config.yaml
model: "multi-label image tagger"
shared_expert: false
pooling: "class_token"
optimizer: "adamw"
weight_decay: 0.2
Rows from block 11, named by matrix and row number. Rows with one number belong to one attention dimension. Each number is 500 + 50 x the weight over its row's rms, rounded and kept within 0 to 999. All counts start at 0. Numbers have three digits each. After the name is the row's rms in percent of the matrix's.
# q: attention query, key and value (stacked) (model.blocks.11.attn.qkv.weight, 480x160, the q third), inputs 0-159
# k: attention query, key and value (stacked) (model.blocks.11.attn.qkv.weight, 480x160, the k third), inputs 0-159
q.51 114:425439469541463485471486492538488465416538527536475412487495515515481525511568458430400459520549564484534574510482441529536402442545537473537485462417465448498525571558400521510459512538493559533471428586503498437494485454448425486373599447497483535444434567508532506537495425483603568553569462501462485500545541442404505569547513594534475454504405425563484518479463479514524491549520479461453456517487526452413482511545548418471554540559599481433522555533496485584580382580543544
k.51 114:488507587424414523520475473426538452552600442534536500547440450549502471512534557514544562558476456541469504523581556460400570549563554421494498583482593556530501491394529437540562521495572457568572499408492480527448486580490557523551547524511492487535535523500480478561462548524452453509459544454575509443459504547568515484498524422577470561522499597467583423488438479465445497423408433452502552479496497539590445456465465548576567495483494564458588427424449578451531543475512428
q.52 084:408517512422485482461486453544441475390505480511550484538451491433485519501529549486393570557546557482519547495594431538527498347514519487580497508484454479438497520533428430553499408602537534494395499513555472513510460493447397476531509408506443448414433410495555553453532456528490512456546437529498480566492438562529503546507565515634573452544526437576492438464401485488476520528481459505430407565505520519464464516534487499457474474492555441506470549553543566595552427481556511
k.52 062:516498462577528492465412581547416482440516491491399507522473555447532496486418487446496461528541472471504423534507497520522473499543473491445488453513452492489504569520493533533495520440465482438520491467513500445426670530563538559524527536612388574512540331417462421526457532551498534503537476454520421506502511474520424541466560539427541516533608503563477585539470582388440504549472410543551516496458595541521532475507462434472377491558494515509454475544525436547511545539555472
q.53 040:441455543419370434457488447467506545438496404491502494458558508543530490565474569603507526610479467545471482404396484473442408512475583507458495546471467461604542550520504446541452437506462491488452527452407587645530453555532486445528496473465513472545431496584545460496454419438491492552451490478483507395521428506456480475529437451507419480474355498475462433502452459534489440468480446467469490587479448515533417459491475536487512474472591507499435558475491563484495476497574519
k.53 042:490501416517412477438462464436542464426488442557615424439556502516518447515495492524429532536503573552535639466514460504524490495481556511495472594428562480574533548468461407556517422517527492479467456478517517482478331487549500407488536473462490484519443581551534554595550497428537469545470433563555530429507514478462516526535532535518505477523429511522571466488505395467524473439515533489533381468571459445465506500569563487477502529509560387440525546431425615512485487459567514
q.54 041:505581389476456533561431387522486474429533463452541535533499529496538427481466551563486523620544505438507517437524545543550470469504514549546454469487425438582532527490390449556461357462551526544489485438481499637483469559460488489533572521485422540599515492510499464529449516471460512552550487465532520391522492479496475545490519529677478540589404469529503428555431548475527468506509421475472448483491524483567490445554512502351551481477557468468525491517508524503551460496545505
k.54 037:449529409522468461371509442459509541477552549550465495477572472517580415548424499477483478481546462489517481464462484583530499594463427441418577497493440481580552481571444551509491536527437470492476475478486630508432507498583445493544520585472513488494532578467480511572444536396562464458435492486574546400524560469423523510579509521418486540533486484586457529400590501426529470491497510490560532609458514512457489413512539446454472548461489485464569450555578469498580482529412560
q.55 042:497432525544624491514566550528414489479500559507457485526481563477487578471484515457468455485509533487508464503523516532552591523488444482503520479567366498378429473525538592538523502613522478416546537558597451516514525423507516595507390535478466474401494456449459577443490554540487543397464510532444457621447551499508522476422509450480555538473672444533432492510550492504425521533509502469514517532464549500499547548528498482508411554473460522595518463502612445531472521497453492
k.55 035:521462514428611516640483510557498532566477470431441573513393523454486512472420498484543502518443508525474384569476570527452605447531498547521530462527473575388548384550507549477483500507511464544482567465576417531496597488524568539509450479549531490445511456449429494444496560591484528534532531441421546482489426527556451401481533465529504528487574489470439526564449519474391452481517562549479529427484460502475494603486531403495503452560534533537424514525535434549420505475553498
q.56 156:558379544613484503531451595469493553540494465461431528451514514510528496501476411461585440511433422563427443567430571505436564593525453515419477475505581569478466507452552579481552583409465464459580557460434474399491551531540596534476485568515473563540589517461422409558431540516436553506488555425463476516493517454434444459463467531377420518519519543461504582555592560477498513499471494524499517517476525544556500487448509478554486481515499601502521497490496461468456539534502468
k.56 162:505486483491519531519424501511393460404512470430465473552469499404528520414502513478505479570604456496449453513490514574543485441433493454510416449463448496477486579500450536555462472478566463422479474503582480514467591520545497530474448528607410548494508436480458443481490488566562543497593487466467407524508457526513422596472516522499494515551527454596494521586470533429465496612443495598535496506470548592533462495488462501478441409599572446544466515550611477614567503493590482
q.57 123:466587537442544477478515420544521534498443497502575542546521500492481528532446540489500560500467561435511558391522440498577414483456516562563511535564446410491428478488487413538443414511509473539430503541557522613544453486459468449541482506462559545526430479545538520423592542480490431487532455583511541469499480568579573465487503399609497490439571535480467402470427420534497436471547551506553464426570440488477461533572419617515501508495478413509488458454455559474449501392453481
k.57 060:523483526513433474496520535445444523462596457432480473441594524509488501453536478471525483498494559375469539480407562577473455492544516457493422445434482493490516560530568537519392563488482562535587425514455601494459522481536477566591481467545490453498558558531473472560486491432581487649523449474520434426579517380412422475514478505522455500553506527542457419593549541520500556593503501529468448499510489524468549476453568471482564485562529640428455551465564519513542473481557516
q.58 104:584480516493580569554557470517474541539420520458572592507500532485459458455406493514604497471399485521449470521575590487499555532465487600518458471607557508473556445420499479462578498500519463476567626431538496541516503549547530556588502569570481453544540447442458554458496577522370482450464499587531466501393481488593491374465501487431558541450553560451480503536498537460498516521468511562558509533531491534541467515514469512502505435468420491556471420504524518461402579487461456
k.58 159:407448503521444362405461465485539507523472457518547506416443551581541474539511502495562475556411400535415552560552581463472586538538526539495521549511510589521543521390493503496531514437480428490553510410457480509488503572506564544440525541503522538555542561474433431551517560499418533501467543440462535472499589475536464445484569516436473456534461602436516462513443504481516471432444435465493521605580580541596503482493446488523482534476480492476426431397468550443469577536513429
q.59 082:574476459557642545599580566505511553573463616444491526496534513512483475489430431464504516405427501542485443452495507505504516554451438547460501464553581495453503432450500558453623501509487520485503600530485480453513493454484542528455487486507496426471504542442506489450482497519367547418436490534528490515424536445434479415506448528449564519389516510429527585527619508505579557503493562533533497473498444456485514543431557496539527498468385532548595528503513424412437495517422474
k.59 120:459484557474460456475475501484527477525546480509522500448432511592508472481530519515547514585426453570432524561539583427417574536588554499498501530469568588510482544361538490518593523489514481539615581410446491471447486567502564603493574524550474495541549548428431460555456583535390518490442542465496494486452504488521454416474521481543505489545456599459554444530491532435513519431406381461493499534522553559587508469489480495548509513467477550481476456416480540423475544549534382
q.60 091:569514503593591506584598548460557499597504594501434537489601495498495482527485470481512500395459486511515443476401520481477483615482438502435540531533543513481470412505538601385498565465449503486562515552451513439513517405498552484466494517461543462483555539510493510473482501450504489512457560471519538497497487453463494485504487540404505570370531506440538625488643493541554534476510616487508507449468403420473554527451563484531519523488416574530564505522484429426495517519414535
k.60 064:538534582445499582609579526555420489492501531484507507535516501485409502389506499524482517489441535538519457481513546479472508436549526459551463543493605496400431512407577487485547439545607574566600655452494479489540444466433512531534538452573462437472487491475526546459472482524339465443459477532501431487401411529528515431505489440686537540467503484468496464558529505467523547517473458500486485440452447475483516549476523497528555480514444532500540510527565510464458445444482469
q.61 078:488465571400524501538456473547468488437496537528509465517417548438455569424515529439432502521552517481526538510627436493513560373503542475588492430454491517355467511474420488553591380667614567523450532514580426494501498526469468505532519458513439482432443452455532518452495470550480498427495471495503491560483494485533491514487535453594553481557516475512479434493410502452403599474442400505477422496519534486504487528533531483435522517454526450523545517564535515562507486519588511
k.61 059:477476450557548451457442499560385480469481537473455511516469556481514498414478527469510474565521461433474477600480539546491533508512494561503468493451420572473575533542492572477441531424456472501498478521525508497421618519532498574546506536590425564526563549436419432555483517541573519515509495475433446534456454506481366483464488559485499489528563500561428511551495592445501489542434430531546477537514618577493509453540473409411437476541508514496364451523564394544468558605565470
q.62 042:440469525429425449415440454530440486380495443516563492445520579528483528453470515495517493582497565474483590472464486511509488423520493541576481456456352466458479601530443468634532405491544497466400559495535540557502501534506466420465508438475426484514446544558506528477547472500459446457474482518413458451598469509519537493467608435557505500602440522503408444495404428481517479498502458500495525605517518526487418550492501502363541491467478454485451515463515511499496521450600460
k.62 047:433486410535441409395477469522568531450451492493581457450592572590529471565543547435435511502506550497557611436452434498554480496497503582510534534507489494526548510557428436494474428521439528525409469537449536540529499458539468474489482541504603518496484574508553492488581522456523500532532499597482538442569603476462589524526501518486501490520468556465461484429467444603499442502599514498518429533628448456527491553578514452459566550518505357407477478484453596497467504467512494
q.63 051:464415553488579447467432532527445514440524530542550519510437593486486597431542523423502395490492557431475520542510462496535573394506464473555518495483427521398434529535474515570600430603532554448463506542586460501539561457510474588510467477504502481397498512409515527456517554559494545412490482522427501568441518504559470502503543472580585437500568431497435455503491534442467549526455502476498444493560555506479502594580530500435498505521488373568487461514592442593517490434530465
k.63 046:525551445545550473569452532540492504555496484444425530518399522457446561436512484523532464562436479414453407508452557536469539500543474543554452473536455558483529479456471552513439496476464485495506558503508510522459687489480569605456432521559436499505500564444479429511543559552494489581561531478444412530492542516528361477471504526446559438494495471502464560597530602451535484566470470570471535480455540595506547535424466453523463477574484557576373514502534438539487503579556439
q.64 125:573531523531562542567528529508505576548424514462516595531569572489501519483387460546563447469418495429417437431448555526538461573453413584499503469597471469542401460453613486475512562531480472464521575456485529512476537496538494502523464597511495466539510453474456538514494545517413490435477511551463506451427484523482510427412342461452531543460556568453400521521533524491610519505512540537615580423514448546531482519462466546438487482482448528558503494508496472451408520444467457
k.64 106:487531571470474548516427539421423438441550453451472473603438521448541558391497496487540520563544419513464451570538575546507561477504520492551452433438519539489457544438517503575529435495593465429538464445567434508434564559527499544511580557584409527530521580461405433550485488581526524510549516442486411471500518494481438531431529499564472550568456511543515447552442567387439495561421431552550503510497555580565428457481467502492493449556565492522533487509552540566545541530557451
q.65 147:507529490505511490501496417499487572513388456415551596491587507513504474475361523506550513522417467448410499461483581507530503572495484620496425525607534468533472495384573435509512550504495459489507614423488530531487505523498513494581456558554506505560526462498468520493528572538381478481546477577506454492483454576534476381465445435450491495476580603495442462566481498485523466546521541574514534522573475559546555518466409564530478429516462468519478473437495559447401537444464425
k.65 146:488446536551442520489528509455528559513533493525506455472554447514543504542554457462453533432511542582573462463468461557556451486473492441515488500512513400474485423607483542479458532490482537548465408595485506471638425431469452403504498461394551535463432458583571493478521390480596511533530506459496535514579479486480564575553553522538422506468532467507461555453468427607479465520605603490469499494426462413423496533497456464600503510522558539453559530533468494518541468416428597
q.66 100:535460506554535493513539541426543534545518556489441558516543465521578423545480452504460566399502494469542478460511464516493475541487481479427539538568502451581489411591536539413429610387443453538482465607489548496529458404536511347515506523430539560491512471579556502534453461446558455532513563463477568439489509518517551552504540472437424530470490438527460560442561466552573432486579599493534580516451466428396498473485460529545495558485548552527529534541441444548539504468420565
k.66 140:492526512454488480497432513534408444410527499435494450511428557443493526394528510503503526591541482504466506545507541498500512454524528513553448443381499566453468607425491486559523494547590507448516512461555464518408553523497490602494532491616382477489535500425437481534448519552501535511523459504471396546458485511487397502447493500531540449569509500575511435576513602395476566564397391555464469523532541574534516477488552526466463461569543464494456508512599494561508482523613428
q.67 086:469531441472520444463520453548539613511453461485537490436550513495466582521483452479458475483493599435516531382388430484614405461436492570525500488541417385484508540503536461522426474531475537469432506552463555543563537449446452516452387480477544513474418521521526551397589448481504538553527451559435496570570536495446522472489504528459483429426522481471445484485438424598497474501616577495491532420537452501451525600498437543411473517509499422487458528523470542486466455440460520
k.67 080:438399498536457438471468490536451560424469505480575453429502577551481538456499388433475432543475530516474491463530496506551478469452550501555469472439542493447609579442444529514508497552527565451453504498556454504519424485469440556470501504619400509462448565438508491448505465580491584456502474522435341480520593357443510438498581564513565455467499533540497509560481514452560535560457501515484424546618572457507473582519494501559557470547483464460542485493569571526498479487519445
q.68 056:399486578493472456447395487523499468493487407518560466485437537556478465503526542440479477581478513550447548528587470445493552440578631527529454556505500551456531567472466435500576563504541500509470512491535429451524557540470559480517459498593478534516478434495540481427490572571487462452570485551457440541483423536594514461495581436555465499558587520528565463540394412482424497475473419505462491477525589544535539546547410497563486437512591388489423452425511530488460520487589463
k.68 048:460382546495514450451535501459542520517529474563560463456482514566500457546473503482565532511488498501456552519442500480497511474611581484498563570447570527464474504408425472435533503535549511568611472524484397443517430577548554512454556468447501535536439618496522481467466473493528558468462542541547472462551585361479579541514530475516475496483551550438519440462499415439562470471436408451487458486522504430572506577582462427566633510440506528468545502443410556415484486537461449
q.69 092:477437514552480436442413503514518500494480439440511527438512566546464496509469502474587440593440459476390516550437551486507533508527502567478363490502500563479526600393481507522467569466481459477536572401493559500556513564552533584486482510625507539551562562472429467519497573531424503571564486502500457479558528430481397418494558492499478497561512597513479505635474545462495474542457475556533479554543559569596455529465492505491482414584528478457465469445494517472437529492603435
k.69 105:470411499607488476464520464482581561547476463458540505455562520571552513586512454468478454474504499503522513463443451572573469563451453497488497564532487425536536488531493490444404565452441492526465405540452502485581425461479472404468486498441633571535483574618556485536556487458629510574553501523468584447598558439464540554533548537498434490484458502527442476509481413590537437561573597485539483549498515436453521495532447479538508520576582474513519509502404531544538513452483570
q.70 096:504531479501472541545594462434498493542514585558481501570515450462602454477515490489461528389551500470585468471550438556504506509486457424481600521532463463545485392611488536474505429464500473561466437580513494517451452433453507374486543517370543478503495545577559516582521476429562487484454495483461570476472497488528612577516461496487482521491443422501483512368511457515491468465524552455514536462450484390414537432523483472540548563410474534525531506575508461552559539508405602
k.70 092:553646455390533580566481497490495425516477489521462568609491477414470445542441585579575549502509501408521485520497505461451507467525517557462507476528488546550406477429539393516541410488523495531535586412508545510445577547527564529538522524498443480531551439463466513500447592497417399469460531505568567525414430609537535452455396433481527535494513481477553455457529551483484487475480419537553508381465466596549503451511520562439501499440465492578482514472492480482487490539493484
q.71 061:584565476477519584557601505503473443548498570535472537530502461424545491483491511538443549406532523491569458470575461557513471473459442460492630508540502477537492409603487508512542368475501537510445448607504480531432522473507497380492526511410474412503453500513512553513534448444572505467477491451459566521419469543545609583498381516535534553434479422505518498392542515497515540463510555492493487473456495451438501496493537503507481570388417497580519520572535439510558476456410564
k.71 062:527617492470539565544471526504494427502511496513472513566440423440485482505476540514582574536500488504492454557566561454457546509564539496436511466517474524512390461483531443525559421500519449495510597414495504539418546530546539552487539488517434486540589392454423488484433539481390441503412516483490499551438350643561521426458491396499522530539502483441571535484506578438502487433430399533483542418440449578557458485481539571456470475450467502505497470464523455427509536527519475
q.72 164:422545499377447447443480452527517420445536510554567412457391482519448512515585501461459558546550558578537564530591437442502488377546574481568533466393547535431553569519473451531516428606519577540439436484516452518488432522460462535453559419493500477459434535507534544470523456488540527499473431532549491533551487506503513544558589522563566434508439491494610445471418463518465536486505398437417437516536532481495490577470552524496543530496512422437489480476492562500525466567539523
k.72 132:416426526541466425437413575481444491434539479504521395456403576484539539436594442419466464569525454546463552530556540517520510452489475472558445462420466580455511585474468552593503504503574489428527428521530393471442545515505474535456484504564435527512480565456433455549493461569549573466538506470444447524519596412469453565404567554494509436547473510528488458538466579433495513528428434510495433578558611540520464539512511486474488483539543455514482504506535494555544483557604441
q.73 108:554473515572530523509567518464514473570496526496458575539533530522508420502438599545624463449450449450460454540472521502426578599507489507407518562557550529576499447458532509436504582401471414513549546439474560508473535515580588485567552562502486468614622514458469509570421589481461409505437556490515534383437544493499493469482480438437457575487558546462529526513571509467465473478470524527583534480486478485569494442564479432533469479466433541541511447491491480447485619548467505
k.73 173:589602479465575607589568494507525416555476565514448603573534458495474437511400574558542563417478534480555467495550480443457524526527494541446554552583526495531438409496553458411547508517508492587515584474505548494503465491537543494568542515470525442516536426489516576504434554463453389443449531529575539466429428592557603450519438445520537584467509494457582518420538457512500502473517499488552519398446438465494528458549518512488496535438429493543550470506482464475461525530418536
q.74 102:535414489623540507534542568530491554560515529447446546519534543526485518469468463443546374449458437476462449524436564569507544577450462504447482532532428536539597513513471606430441550401437445425554526503507556455528532454547531525425501578529500558531610533489435428516500515490530553560515558438407510447505546439411439482479481595516464559497426481501456552543573562460547476560486543557548550535425548515481407506562464432440537462563492568531473498511542427484494561458467511
k.74 113:609572466514555530595568542525551470578461551523419565508561516517432431516433529593574473445440552396500497471486517445415511571525446521422548483501516539513438438470592499434493510525458507528551570458428579459503530480548532537516494484472540438488581455485487567528415555448448445508423517548523556500440460471516499421472374440466513522443535534441504544476592546511530518450535490472528508438474423493495550468513558464443471549434416556540443501454440412418413495573438509
q.75 127:469538575420509473465405471511456451447472446496507500489430526494452500474494558506540550616463503548439528558546546439480520477557549556525452510475553559461484578379537448581588509571535496506524594413511489520442510595505542610535523520606442451505527485406451492471473550564399454475473502537545445510446455554546455442459566467549545492564526557494571420550440540431433523469414365518509521503548512584574501514454511540531484461493481472464480481459532545490457487522597405
k.75 135:422400529562452480467454491481423555411489477503582452466454524437568591422562431427416457528570500569506506502513481565586471457428479476574458474481488511473588565528410550567524483493550530468463462569569374515532485488463446487459482486553456539472432561506497461468582433570557570455580453487460411516547564454487492559483581580526520474522453445553462511535439481447477502557454540525495436605555579475474483547508488509515514470545530458514531504581603521600543480453549509
q.76 059:488546592418547506492555448563553414530447512475495535496469508508379475505537624556466533472516566577510496527562432450443517443523557510466561573492626532368526493556539482482508523542457582512513515488467525454496575518568511531574416475465566469477548411505541588345473516506455418456482516533577534546492419603617542466477548495533565520510566472507551518399472439563420530502481547454449508489509494469481521520487531415487481575485497440503437524509491519501425505485483548
k.76 059:462375533631523497398536539552513528502506530545466503401526586566426474450526507511464480483435501495437524546441544471485535541508450458438528493380535545397516514544483601492506519504451579481536498480408490485474541447541485616498530478552532449509564448422428487521441496497522516471460453521505474466502493409414409482524503508560541491445551524434389542513514533414520569421495454424519514545533520494509538522543556449457392564501456544380426443473510411447446499445507539
q.77 081:566556533479567574495482496525480466504498477469473547471505505468414455485473593604536538553471487576456458507569560461442530491516518559474462500489611575382456555413581489487542597531529538518590565420487499477537556525575529604597481480604499448510553409433480544389426531567421405473507551529590456530479431569572435435462501474507564536484567524520571512571548548488513561555442490542521523487514477593550542514480505500532425461562504538518481509460512524479461512486540449
k.77 084:440348540615472463400466539535445597512541518521496454379481578538502508422614441413458478491471468584494516529498519526544521489523505463493491488419500502380579518547435615480524551481465525456491469564462449472581503480484464517473463501528480505486482489467476469459532446550515576476512481467399461545543471414451440501487592571559512466518525478488387550508447512488489515501459522478436450646531553440490499578539499387515462482523486530409443485508580481488516525413502519
q.78 054:578610489431490553568572428442440467548500540556478533563526485383519462447456565614450604425506492502573465467592509562486480480472477465518574542507521495509463375506581441489543368556535545526534504558493476513397489483472514443549532532487433398471470480463479512564521504511534502431422506524509497546414469560564571523447369424553548502458537461458500430442532538484514540492478538517509542424488470536449527446494508482449512548409398489557523525570563536510500473474474491
k.78 061:467579552447485475481479557512489440479544503556454486537368486455415466504515499478511565547502448538466511558605556455457568447575558510482494475476508567442426487484493494526592440478556488509514546444559491520474555524500579548501477489527424465504525332438408449461452551522406504426443527445481532571405380615557511478441473461587506489507485492439566514489458540457479550427394393528411564482515526579528488523479513520483457492430434473483449459477550429461502498489533473
q.79 072:487419541570531490518439553564496495524517484447447530409476518532397481528504538482580445521438532560452476548450557429491506496521510518448415492512539570463524589410500553402506658487453514458580514451467520377593527517572578615551462482578480548508577438443451488427439574533466487519555524492512431539525471510514402451504577516381479530493579564560574548592558518512506506579482506516484551473500528520537532506449501449568463445586524525485456491481483477527480530529509450
k.79 066:498337503644479506498501547477471538547514497453491485440558552514523494418516429466459422435473484531526448497474538578505512577436430480487487544479520458479555470525499638467431557492484517499537445539437441421590468420485506460479470467514583521475459551535511448527529446510599560520555514494477473453554532377448434525530534553475491515448525489507430566565524487522548536594524612512506465567483557400441509550508536393531487457570529620453479485526541450532486536445529576
q.80 166:556510483559557531543570542467529472587532576566416520511552473515475428533505530556548536412486475487556459533507490480411597564509491456397580579516549532504493404565535554396543536443451484542552483535462531465558474477586603451521497492434542464529543467502520507463415478452544430478435607435557582430497475522576566526517515459467478577443530468421535579418547459521530481442512535438530524443411461432482484506551500492512521550420460574516554477510465429473513599482432561
k.80 142:557546489459570554540551490550554474577453551544462599517509508526453428524391574554580493472409503470462484514525538438450563551526533541441559542558499546520443447473545474448520481520469469525542601413474554513477562535550581548571495521471525434538606427472462548475450600446392450458422521542482552491387413546552522408479468425492542545468518543408547483468565490513511515450494473479556570425498460547540505493536519500446476521432409525504442431436485457420434545490448497
q.81 103:590536513557598581571569529442469506518484533518466590554590494452504454456398550543547496442461477459477429477507528524494560559470414507452521564572555500552430413463576532438608541482533440478509587500528572505511518487567538471536513579552463446558523502473492550509496549529426423385465570491532461439425428532568548462478439428475541609477533468462511527511540503470559500482486573551587499448463443489497503479526456507460522451422390544574528441554542454487479580443452511
k.81 153:538557533472548527531529467548536452545457514513485601561461507542440415507415587553599490495435475497430467571527541445432586557534512547426540583540517568532448475438534472454513475496493453509542592404489533492442559547576585555542523566522525462551572413464443530482467604477445454494431560536506519468448434542580513422457451435489536567465520584440571484486526474457500479462458438486566566424504486567569492493523489475430452518459437525567445424419478498417445575504479473
q.82 141:496455467561554503509583460510583554565430562503501565477577537535508471562445501504494454426445554467526487428482440470535473553458484553456577550572479420548545420530488475435449531469435493525458526552474541511578439432502486425492503538440602486514482561532562577473576535418495493495459483560489593431498549458508592456494529483451480514386473521422496529415512432578552450451592633463555516489535444418433470546566469485505524555426430477496482474483446493414438514490397517
k.82 095:423490492474489441455436476546478480472467422493545505534399589440498522459511521474543402600484438442453517570595510507544539448487501583541466498498444577482498542450492469569460470432536388463507471443542498506488628587529515526483442566530492546576549493496452413522553554563520544505516514457385487518488512474534456478448509514566477467592493528527511445512393483498486449478465424511549486523592593591580457490529423477468428483531543389531383443449528510551490592527550476
q.83 115:450489510496480443430412436555519572446439424416548491458496563514467590515491504458526477611470509394436558477458506522553460506482493560546422478489436525531470617446514478585413477527501485425489485422491521580511509554491459564493455511564498566534487582494452466503557545512473524561556427584466496470531529495454432438459444523506488441549507568479442406558452526491544459513521445541542442456562580579549423536515471571404552454578525442476415459429473553461449478443580426
k.83 113:443483498573507454449484444454577521546429462472566533476541505569553498591464507454490470482495515516540535425502443512585479528482482546480502579620456418572526471552495447476410516419438445565433422529491504514587453486463459381478469505440619560529487515605569486507565507443570473550547505565515575450555547503503578515557538484483433486523477509508514473477464368597531392501592597479542508496580504448473522500569423521510516510538568415540504478472426543500491529470461533
q.84 051:515432503565531483468524450549604487519525514529454517476498447544510510530510504479450472446507535562557519560394422511491412480465485471516537529510460450511556450575401569412452546480479501474465488563499481475542489432438477447497451469420574485443487611539608586471519498408534556563536461499501594518570465489487572539584586576411483537512396464541487554433568404566480483526576594504485494528435454468432466464434522452573518527491568494542509548533413450543502477530411587
k.84 054:578538485548543562540545486501509503511517525467499559550679510519506485518423551540510522508529566440464489416355461481472469518497452483399504551495439413540448489476543485480458418531518464496548455459438619594504506486522516464493499493523489455522518461558536594486464572425522402567467492574521573437496433516462489552495484430505478543476516517547447471541622472500486532531526557498568502350443402475521514438539558561405498485547528529523441556466448481516503488401584543
q.85 088:533499478504477574563637497491493467551525593533430535583519459460606455486467521504466504377549461481579463491537496554495490523512467444490599529533483465580515395601508563467511454477523464527504491575501488515450485459474507377492572515369526445503512540529538554599506458422531516468431514442485598458442498476522584606515438529511541526488445436479501494420587471519516504478525544468512497549429487407457505465477495464516519536441410567540553518559525446522578505495391588
k.85 100:542668462412554566582500481520528444535492486516475570612486455408477439529429591572573537514498495431504456529542490462477532492532515558458502493582494528537419446446575402492509450497513463522517569420502554524428577549552554505536512526490498499532577421495490538523479574458409384466445517515549606500397388608578526455456414416496510549516531474475571484453526525507484500450491450528533548422457442574531515432496499539468495492473459470557474480495466484457495521530482467
q.86 062:537607481473531552560590492488472495523515550557503481568510457450491510445489520511468513412569548469590481472555464478532502490512488419501597514503494428486494397609549472479513430495534550546463448574546461482476525402433508479530462486410536452427451444466544514434523471474578516438445510485482550586427462576564645582494402504509543499450523414471485508387486456480503530498493532445455554370438467433435585528526463500517514570411464487552531511583503478528539495490410541
k.86 080:553567508420516529536487562498416443447554497532460463539438453412468483446523512526546549567489460478491459566523552476424552426544518461491505438455480587452436511479501532571582414530537522490541597441548450486411583517539523574491474508556375453480530428390441494483417535531404489450447539473498452561455393575548441450439457449507533475541531487485522505491526596421469569478419370531486519453442471591564503497445535480464475459466483549498508517500565445466475482554540437
q.87 052:450564477517456511518457508561479476449536476569467437588466503490473550409518466432536491568483479409470521541603487557581468502506511482537502458435477454512462568513546477542561362547554536473496460537524486532395539548464431603422538535538414451536446520429467460539543515526497596471441508505376429531440443503489494496462452532593539514533457495510484483527385534399482564482478434518542480452525535569528396555596550535365515428461476480502512459528553526457555558492555476
k.87 054:500590484375500534502429481469499487454555458531455446525404367418510516470504483506505491545518465570518464511590590516474494417425515470532493416527440514498425519506534477635557447467545484456504560469585458519430569564512506480522427501490405520495525461465464447479494449536459553441473559453502439574517514564584475542453490550479518485568476457508566527533413561470482514442474479562496484511448481645546426490382433563491458467460473524558547538514572548537568566594480468
q.88 095:509464539508510448493521434497566617558426519479533578406512538558426526577428492486550485460368482460478532466488483422499473572524495573481540536590511492458566459455498487457456511412397516556500547490417476510539477458472542523529444522459584486545519562518500471470578564434420504492413526516524583518477503498545535380526484501408459514454538553413493534503484488587499471425524505503467462440537479454494537565482507492569637518438418558470467492440415530391394514516428492
k.88 129:518564512449516483509505483527561471544456500490501618492458525552480433536399567568586472489415471449443474549522559448454572565537505572469538590586525546519430463444589445484501520469479437473561575397483556479500541577563580519539503570461540493572569441480434503487478602465432463522451579515457560481448495518581529437440429425483498542481556564433556452472509479502520453458502481482604565481499482548567483493534453496474431529438463484573424420434446505427456587546455497
q.89 126:463511506509452503470472476422504413481571498568470443550452446524582456519558582499457504480587537483591545561466366492482504458553517419477563529439495498602539490599442501501473505470525465551443367591522522486449511489495511432544599516445510547495495522562600540587477481470645463546510493458541520397525504500520560613540529495467495509556446439544582497417489442529433453481519474451519538420482533444427500397520490505534508554494565486471564497510512487555604485518491555
k.89 099:471508556468531562574468555502409459463542455475515446559474435410522510420533494464441509484577504516510450522507519542512478451432469443510453497479511509436515517514481564520549394518570568485495574551582406478541520458495478508482441465556436515433462475456518442405522452564444548408530516438493437580470402564478466531514556525611533533501541395539518534586454530456402539541443497583416464492439518476455502550491497458515553427531534499533594542616621461567547472429564495
q.90 138:530558463505543497523588509549560475575522568581462475517505469517466462544541558518491502419515554493587494503543419477456547490513495461449608533503541499422491419590531522426474532447451533543477433537469526479556491459543534448532462455380566493476489470524566540441476484424578451489440572466540597512517443556548589533557485483491474542440536460463540543359517390592497448420574555428501471435469462408462513519535513489516473600386475521481521504515439467474506568504411579
k.90 118:591574464506553521518596471559556467566454575529487558486587490547423428553435548588544532442457559445527545485478451420451482539525514544427563534528539470503458471503537454411445523513427537591506552467431603501523440483511518525536518481458564432496537495481544601484454545437468423536420492583550558492489448510514554406581393485494533547427517521438535522458580455548530490447559490446506512415492401456495548505538541487489495555440413523463503492476428482397421479510424519
q.91 082:543533487536501566530528550488446535476465526414475553526554498449488549436455483535476507494452481483444428428541595581514534558426456547523461389507481515476440508471549540500530399581540540430538584481500486547479453452522435508526534460567463390475534496496430550527459458503427524451467471552502460494443478442436424462425430529568598522483484492511432478605546601383620597599461497567541494528506465535481454512501567509391563466581453529511484531535526490485442472427561465
k.91 081:514518571456523505384464569497486511485610469541429497500394502512467477479551501525536548565482427506428503568515593465462559516582535412483506513420465551509414480469537503544547447524500443428596469450465500536428585583554566517485489511485484477561552488467374451546439497480502492444458546430427528521461477569520493544398494453537524478544510536462453441458493557407477552444409394479518495561470491589577393492498485549458482517444467525484417417439479467433513534410522459
q.92 050:447402441679476471466455528493474554525477463427513504417511527504560509530523394436452387473465417468498478473487520556572531545429420497476471462547428523540471484532455570546424499407458457518464499546450447428535474457512463456512484514532507578508510549525508408597502452494520597482566483528396561552507547421470515557443529511504460497564426437507386474513490535492560449555564618513483505540493533465427524466551505393451563475534536522496481511558536448514474550576447499
k.92 057:524538531448509482457457508514576571516545460528469455491453533439454503533550519527515526559487466449474489586444548476431516461564481476492460495478461535400410510515541571517418388488475477502548463442394496576539534519596567531571412424418533484534580513545423412455435546494491481582458547437509608586508452498536381473456508421539444474522577538454372454543517533530412516480503458494521467466462468564566527539464568462449568498473552555473429495419455458459480539466565473
q.93 078:531482454514505571610588512448475491543476557523504556595501433455598464495430492488512520357527435465576458498514481573529537546476447450484561555595455449583474357587483558438487448427495454544480451561505474488484503428485506378502518511412532491523487516602518494597514470478558532479473521466479555481454515534528590582463476503417453527494486441506452524423538469520503433496537561502521518468434512429454552455546451498556547546459479529573520514550494436508526557503366573
k.93 083:571617504438569582553522528501536417560524490556426558574480471412467450539446587554571570495483468483527464542518534476457518467521489478431545501527472543521374402499559440470515420504520462555551562418508522520496555523572585497526477495429491489528573429487470539485440549477431433477443542458554634514416397626568546487481440434519494548523529498440532513433540521492466503457469456514540508387419416557551492449484522539489502539455436538560502490487435466455491513534463508